{
  "input": "log_mel",
  "moe": "top_k",
  "drop_path": 0.1,
  "expert_mlp_ratio": 1,
  "subsampling": 1,
  "final_lr_fraction": 0,
  "adamw_weight_decay_other_params": 0.05
}
Rows from block 5 of a small sound classifier, named by matrix and row number. Rows with one number belong to one neuron. Each number is 200 + 20 x the weight over its row's rms, rounded and kept within 0 to 999. All counts start at 0. After the name is the row's rms in percent of the matrix's.
After each neuron's rows are labels from the 100 clips, of 14976, where the neuron reaches its highest value: "responds to" is what is common among them. Only what is clearly more common there than usual is listed. The data: notes from a synthesiser with random patches. In brackets: how many of the 100, against the usual share in percent.
# fc1: first MLP up (model.blocks.5.ff1.fc1.weight, 512x128), inputs 52-77
# fc2: first MLP down (model.blocks.5.ff1.fc2.weight, 128x512, transposed), outputs 52-77

fc1.66,309,184,235,205,192,192,176,203,209,221,195,180,199,155,189,203,209,176,231,202,221,182,176,212,176,193,222
fc2.66,291,200,208,182,197,200,178,192,219,226,176,177,195,186,171,208,215,179,211,230,205,157,207,229,204,191,216
responds to: echo (53 vs 25); bass register (48 vs 23.1)

fc1.132,146,226,169,202,237,172,176,195,224,203,194,169,242,200,222,220,193,203,180,230,190,230,177,201,218,139,225
fc2.132,159,169,209,213,203,220,177,203,181,226,218,204,187,196,161,179,203,216,201,204,176,187,214,189,180,198,190
responds to: pluck (61 vs 25.1); notch (41 vs 20); harmonic FM (27 vs 10.1)

fc1.170,210,213,243,204,168,194,203,158,210,177,213,191,157,215,257,235,213,202,205,170,181,205,208,180,194,207,161
fc2.170,200,202,209,210,209,189,177,217,192,179,227,222,233,197,183,207,199,170,242,199,226,180,231,180,229,181,220
responds to: low-pass (76 vs 20.1); noise (68 vs 10.1); filter motion: filter wobble (43 vs 19.9)

fc1.418,175,159,168,211,196,211,186,173,192,190,230,205,208,180,198,232,213,216,172,208,192,225,185,197,204,187,223
fc2.418,178,185,172,185,182,212,214,209,202,164,219,200,174,181,169,209,169,199,202,192,201,211,209,222,232,183,215
responds to: filter opening (80 vs 19.8); low-pass (62 vs 20.1)

fc1.291,188,180,182,167,201,184,211,193,199,215,174,192,178,205,216,161,174,210,228,200,183,179,156,192,229,213,241
fc2.291,175,166,187,201,194,215,206,177,192,213,211,195,226,224,202,221,180,209,204,208,186,188,213,213,166,186,191
responds to: pad (66 vs 25.4)

fc1.509,134,213,189,193,179,228,178,207,188,171,198,168,198,192,215,221,196,215,241,192,190,234,200,222,193,145,153
fc2.509,115,194,199,197,208,235,205,164,206,211,177,208,215,212,155,183,177,223,231,246,212,171,204,183,182,201,163
responds to: bass register (65 vs 23.1); narrow pulse (33 vs 9.7)

fc1.200,150,172,183,200,194,195,202,193,179,185,169,167,186,195,224,204,205,186,200,208,125,200,211,219,204,175,206
fc2.200,130,234,181,176,177,181,194,221,224,196,238,204,223,191,210,193,192,199,210,224,190,185,202,169,221,182,217
responds to: pluck (98 vs 25.1); low-pass (62 vs 20.1); triangle (52 vs 9.7)

fc1.193,195,224,212,234,198,218,188,182,192,203,214,179,202,208,228,198,228,213,198,185,198,200,208,207,165,193,181
fc2.193,190,179,208,168,168,194,153,215,179,216,206,218,179,214,191,222,203,225,194,223,169,170,222,214,203,190,188
responds to: notch (63 vs 20); filter wobble (56 vs 19.9); oscillator: square (29 vs 9.9)

fc1.3,177,208,185,193,239,222,207,184,154,189,225,183,189,212,195,229,204,190,184,182,164,214,221,181,206,178,162
fc2.3,175,191,188,188,229,183,194,188,229,185,205,193,204,217,200,183,201,251,218,171,238,199,213,184,218,205,165
responds to: echo (77 vs 25); filter wobble (40 vs 19.9)

fc1.429,225,187,190,161,194,206,196,241,178,195,202,177,211,221,190,231,186,186,206,189,245,211,209,192,220,171,185
fc2.429,215,198,224,197,182,212,212,184,204,197,218,195,205,173,196,190,213,241,212,235,174,160,202,192,146,209,233
responds to: gate (59 vs 25.4); narrow pulse (33 vs 9.7)

fc1.64,203,237,193,193,193,232,190,172,196,195,231,198,180,202,204,200,196,223,211,188,181,199,136,203,221,178,208
fc2.64,224,190,203,188,225,211,215,217,226,198,218,183,191,222,215,171,191,242,203,245,204,213,217,161,206,201,186
responds to: filter wobble (89 vs 19.9); resonance (77 vs 15.5); bass register (54 vs 23.1)

fc1.282,227,179,220,207,205,209,167,216,207,220,164,175,166,204,170,216,213,189,213,199,222,212,242,177,241,187,203
fc2.282,205,209,163,165,194,200,210,189,230,189,216,183,219,214,225,212,199,204,199,199,170,161,185,211,225,214,233
responds to: filter wobble (93 vs 19.9); resonance (55 vs 15.5); low-pass (50 vs 20.1)

fc1.329,185,215,166,200,193,194,171,195,227,202,218,160,232,241,199,199,172,225,177,220,205,224,203,225,221,191,224
fc2.329,200,171,186,198,179,213,217,223,188,179,206,231,186,177,182,227,214,199,215,212,195,209,220,207,200,168,216
responds to: pluck (82 vs 25.1); harmonic FM (28 vs 10.1)

fc1.154,268,224,216,183,209,203,201,180,222,200,191,129,213,180,178,189,188,201,212,187,145,234,207,192,230,209,187
fc2.154,262,212,187,207,220,193,179,152,179,218,225,209,180,189,209,191,179,201,182,222,239,181,192,216,189,202,219
responds to: pad (76 vs 25.4)

fc1.384,262,205,223,182,179,205,188,229,195,193,173,181,193,213,159,196,204,191,193,211,176,176,197,205,220,180,177
fc2.384,269,193,186,203,187,201,189,151,215,201,165,180,225,199,174,192,196,192,157,169,175,223,211,192,231,198,198
responds to: pluck (64 vs 25.1); echo (52 vs 25); filter closing (45 vs 20.3)

fc1.57,149,200,201,191,225,190,211,208,172,210,214,206,170,224,190,161,198,202,220,221,184,207,184,186,212,206,173
fc2.57,152,193,211,171,194,219,233,205,245,168,216,171,199,182,216,199,186,201,202,217,207,187,174,177,209,188,212
responds to: echo (55 vs 25)

fc1.381,238,189,202,222,210,221,171,188,188,203,189,178,202,218,190,182,235,252,227,231,189,167,223,190,214,196,205
fc2.381,257,200,194,220,185,183,161,226,196,194,209,184,184,195,203,208,201,264,220,189,208,172,218,178,229,179,225
responds to: noise (76 vs 10.1); pluck (71 vs 25.1); no filter (44 vs 19.8)

fc1.71,191,174,217,224,173,235,188,228,200,222,216,205,171,217,214,213,151,192,214,206,165,207,233,201,228,202,203
fc2.71,175,217,213,211,186,185,225,195,178,198,182,185,158,181,189,192,231,199,193,178,180,218,193,175,201,189,178
responds to: pluck (71 vs 25.1); detuned saws (36 vs 10.1)

fc1.186,222,204,198,186,206,213,188,237,198,172,217,199,184,207,172,196,212,228,198,187,225,172,213,183,218,211,171
fc2.186,217,221,170,237,229,190,216,199,204,220,225,177,197,198,204,178,211,189,172,225,168,173,221,177,179,166,234
responds to: gate (53 vs 25.4); narrow pulse (33 vs 9.7)

fc1.432,161,236,162,206,201,210,202,199,218,198,204,200,176,181,196,205,175,232,211,195,217,222,199,220,173,216,238
fc2.432,154,195,214,200,213,205,199,192,207,237,210,208,193,198,199,206,203,199,200,226,219,157,221,241,189,208,186
responds to: notch (63 vs 20); envelope: pluck (52 vs 25.1); bass register (51 vs 23.1)

fc1.354,168,185,217,198,198,206,168,209,192,152,216,193,220,203,213,195,207,210,200,219,202,221,223,206,221,201,211
fc2.354,179,202,238,195,199,191,184,172,204,204,211,160,183,210,209,178,204,249,214,176,201,173,209,202,191,177,218
responds to: noise (26 vs 10.1)

fc1.311,194,184,257,205,205,229,221,189,158,198,233,183,179,205,137,219,192,234,207,202,183,192,195,177,205,242,236
fc2.311,198,222,171,216,194,204,229,202,217,168,205,214,219,222,214,198,220,197,219,183,206,209,200,186,205,183,179
responds to: drive (58 vs 24.6); filter wobble (56 vs 19.9); bass register (52 vs 23.1)

fc1.130,136,206,171,183,195,207,230,196,193,193,208,208,223,177,222,173,224,192,216,225,216,180,211,210,194,194,177
fc2.130,128,173,207,186,151,215,159,175,235,218,204,192,211,193,219,188,234,208,203,218,196,207,208,175,197,206,192
responds to: drive (69 vs 24.6); noise (44 vs 10.1); resonance (44 vs 15.5)

fc1.508,264,225,185,210,199,204,163,175,212,189,194,161,197,178,198,186,146,197,188,191,168,205,203,199,167,201,208
fc2.508,266,209,193,190,190,197,202,197,152,191,204,198,173,180,188,178,201,190,171,222,214,186,182,207,224,214,214
responds to: text has "register" (53 vs 23.1); low-pass (52 vs 20.1); triangle (39 vs 9.7)

fc1.324,205,172,208,190,199,192,199,195,213,207,178,183,190,206,161,212,153,209,187,205,211,185,201,220,233,193,198
fc2.324,194,217,184,172,164,218,192,216,174,230,237,181,199,175,220,213,176,234,201,179,238,213,197,204,216,162,209
responds to: pluck (59 vs 25.1); high-pass (53 vs 19.9)

fc1.387,306,184,238,231,202,191,184,200,204,203,198,193,210,177,220,202,198,152,212,205,210,186,185,219,206,179,207
fc2.387,277,204,205,185,189,182,221,208,214,179,171,176,193,186,200,196,224,170,176,199,204,167,196,208,200,177,220
responds to: echo (54 vs 25); bass register (52 vs 23.1)

fc1.444,198,218,166,201,198,198,196,206,246,204,221,157,168,211,211,192,195,193,206,189,206,190,166,209,186,213,192
fc2.444,208,239,182,179,204,258,180,220,246,197,213,218,193,231,214,226,209,207,210,231,180,166,203,208,220,188,182
responds to: notch (78 vs 20); hard sync (70 vs 10.6)

fc1.401,233,193,209,199,208,182,213,192,198,199,221,203,220,211,207,193,201,233,215,192,199,186,199,171,228,201,204
fc2.401,238,217,222,215,198,207,190,212,186,182,207,182,233,159,200,190,214,197,199,181,223,168,201,202,238,192,226
responds to: gate (55 vs 25.4); notch (52 vs 20); detuned saws (33 vs 10.1)

fc1.85,245,193,170,197,207,208,231,223,195,201,213,169,199,195,175,187,187,223,183,193,165,217,225,227,238,198,186
fc2.85,251,200,230,240,233,147,210,179,184,234,177,225,177,197,163,211,173,192,187,218,209,178,240,194,175,197,208
responds to: pluck (74 vs 25.1); drive (54 vs 24.6); hard sync (30 vs 10.6)

fc1.284,182,157,188,201,192,215,199,194,207,168,188,180,206,213,215,207,231,183,195,221,178,185,188,197,221,198,246
fc2.284,197,174,178,198,153,206,236,192,209,224,182,209,212,199,208,205,209,184,188,178,205,207,236,199,226,208,184
responds to: pad (51 vs 25.4)

fc1.257,293,205,210,185,191,187,138,193,194,187,174,177,187,160,203,184,184,198,192,214,200,215,183,172,199,191,184
fc2.257,284,193,170,210,196,192,176,230,195,196,190,177,204,200,182,222,178,244,190,184,192,183,172,216,222,195,194
responds to: echo (60 vs 25); pluck (55 vs 25.1); harmonic FM (26 vs 10.1)

fc1.242,170,182,209,190,189,213,173,246,192,258,184,214,250,219,211,189,195,201,218,186,175,205,175,207,216,195,222
fc2.242,162,228,211,204,216,177,198,193,175,177,187,175,194,199,171,154,212,236,227,225,224,202,221,213,184,171,198
responds to: low-pass (58 vs 20.1); pluck (54 vs 25.1); resonance (42 vs 15.5)

fc1.228,154,203,224,208,209,209,229,218,206,207,214,159,177,212,209,234,201,217,192,190,196,240,220,224,222,192,198
fc2.228,155,214,145,184,223,200,188,215,207,195,235,192,220,181,201,130,211,208,224,206,190,239,185,168,239,194,190
responds to: resonance (37 vs 15.5)

fc1.77,270,234,209,201,212,203,177,207,215,208,233,202,192,214,150,200,214,206,184,235,191,221,180,215,185,192,193
fc2.77,245,158,198,207,223,166,164,208,204,230,198,158,199,194,209,209,192,202,203,155,171,203,217,195,226,208,192
responds to: pad (83 vs 25.4); filter closing (52 vs 20.3); oscillator: inharmonic FM (31 vs 10.2)

fc1.442,260,203,174,191,213,194,201,188,187,177,199,190,203,225,189,187,198,240,197,215,191,174,202,183,218,195,210
fc2.442,271,220,191,229,188,208,178,207,213,184,235,169,215,194,147,205,215,211,242,215,193,190,209,201,196,214,221
responds to: gate (59 vs 25.4)

fc1.332,212,189,189,248,151,201,180,199,227,194,189,150,199,215,208,228,193,200,217,192,235,210,175,192,206,201,219
fc2.332,202,198,199,183,174,189,208,186,219,172,228,202,214,226,209,178,232,168,174,182,178,210,202,217,185,234,185
responds to: filter opening (53 vs 19.8); harmonic FM (31 vs 10.1)

fc1.21,135,193,171,200,221,224,207,200,203,205,182,210,208,197,223,204,175,211,181,216,222,192,195,206,193,171,210
fc2.21,145,213,215,220,181,209,189,220,233,195,224,186,177,203,195,175,172,245,155,184,190,187,234,182,208,178,208
responds to: resonance (42 vs 15.5)

fc1.22,202,219,188,203,189,194,166,194,199,215,227,215,223,164,215,186,187,237,207,230,207,225,176,239,222,206,222
fc2.22,207,180,174,234,219,191,221,206,182,152,185,166,212,214,204,205,196,195,189,206,181,154,200,234,176,180,196
responds to: bass register (67 vs 23.1); harmonic FM (43 vs 10.1)

fc1.367,221,189,215,211,211,185,198,181,211,212,229,147,205,167,181,204,187,189,200,194,184,169,223,140,195,180,193
fc2.367,233,198,192,217,201,193,229,216,188,169,205,215,205,225,213,174,228,239,195,197,206,160,195,208,211,219,163
responds to: filter wobble (70 vs 19.9); resonance (53 vs 15.5); low-pass (50 vs 20.1)

fc1.347,184,160,204,185,196,184,197,201,194,201,201,195,216,175,214,203,238,206,198,226,198,222,189,179,186,257,206
fc2.347,190,187,181,216,239,189,190,197,207,193,213,218,213,185,178,190,163,180,216,185,240,172,236,204,172,221,211
responds to: noise (28 vs 10.1)

fc1.399,249,199,208,213,221,206,190,236,178,201,208,171,219,226,188,202,191,246,173,223,201,180,199,182,208,178,174
fc2.399,226,220,207,188,194,220,194,171,246,234,203,224,170,201,197,239,218,198,199,177,180,149,197,198,230,218,167
responds to: echo (70 vs 25)

fc1.318,241,186,198,214,189,175,149,169,180,196,186,186,209,195,174,218,185,217,206,207,178,175,218,198,206,183,181
fc2.318,230,197,197,242,186,210,220,209,203,194,214,191,221,216,155,236,199,209,181,230,153,213,205,185,177,192,200
responds to: echo (98 vs 25)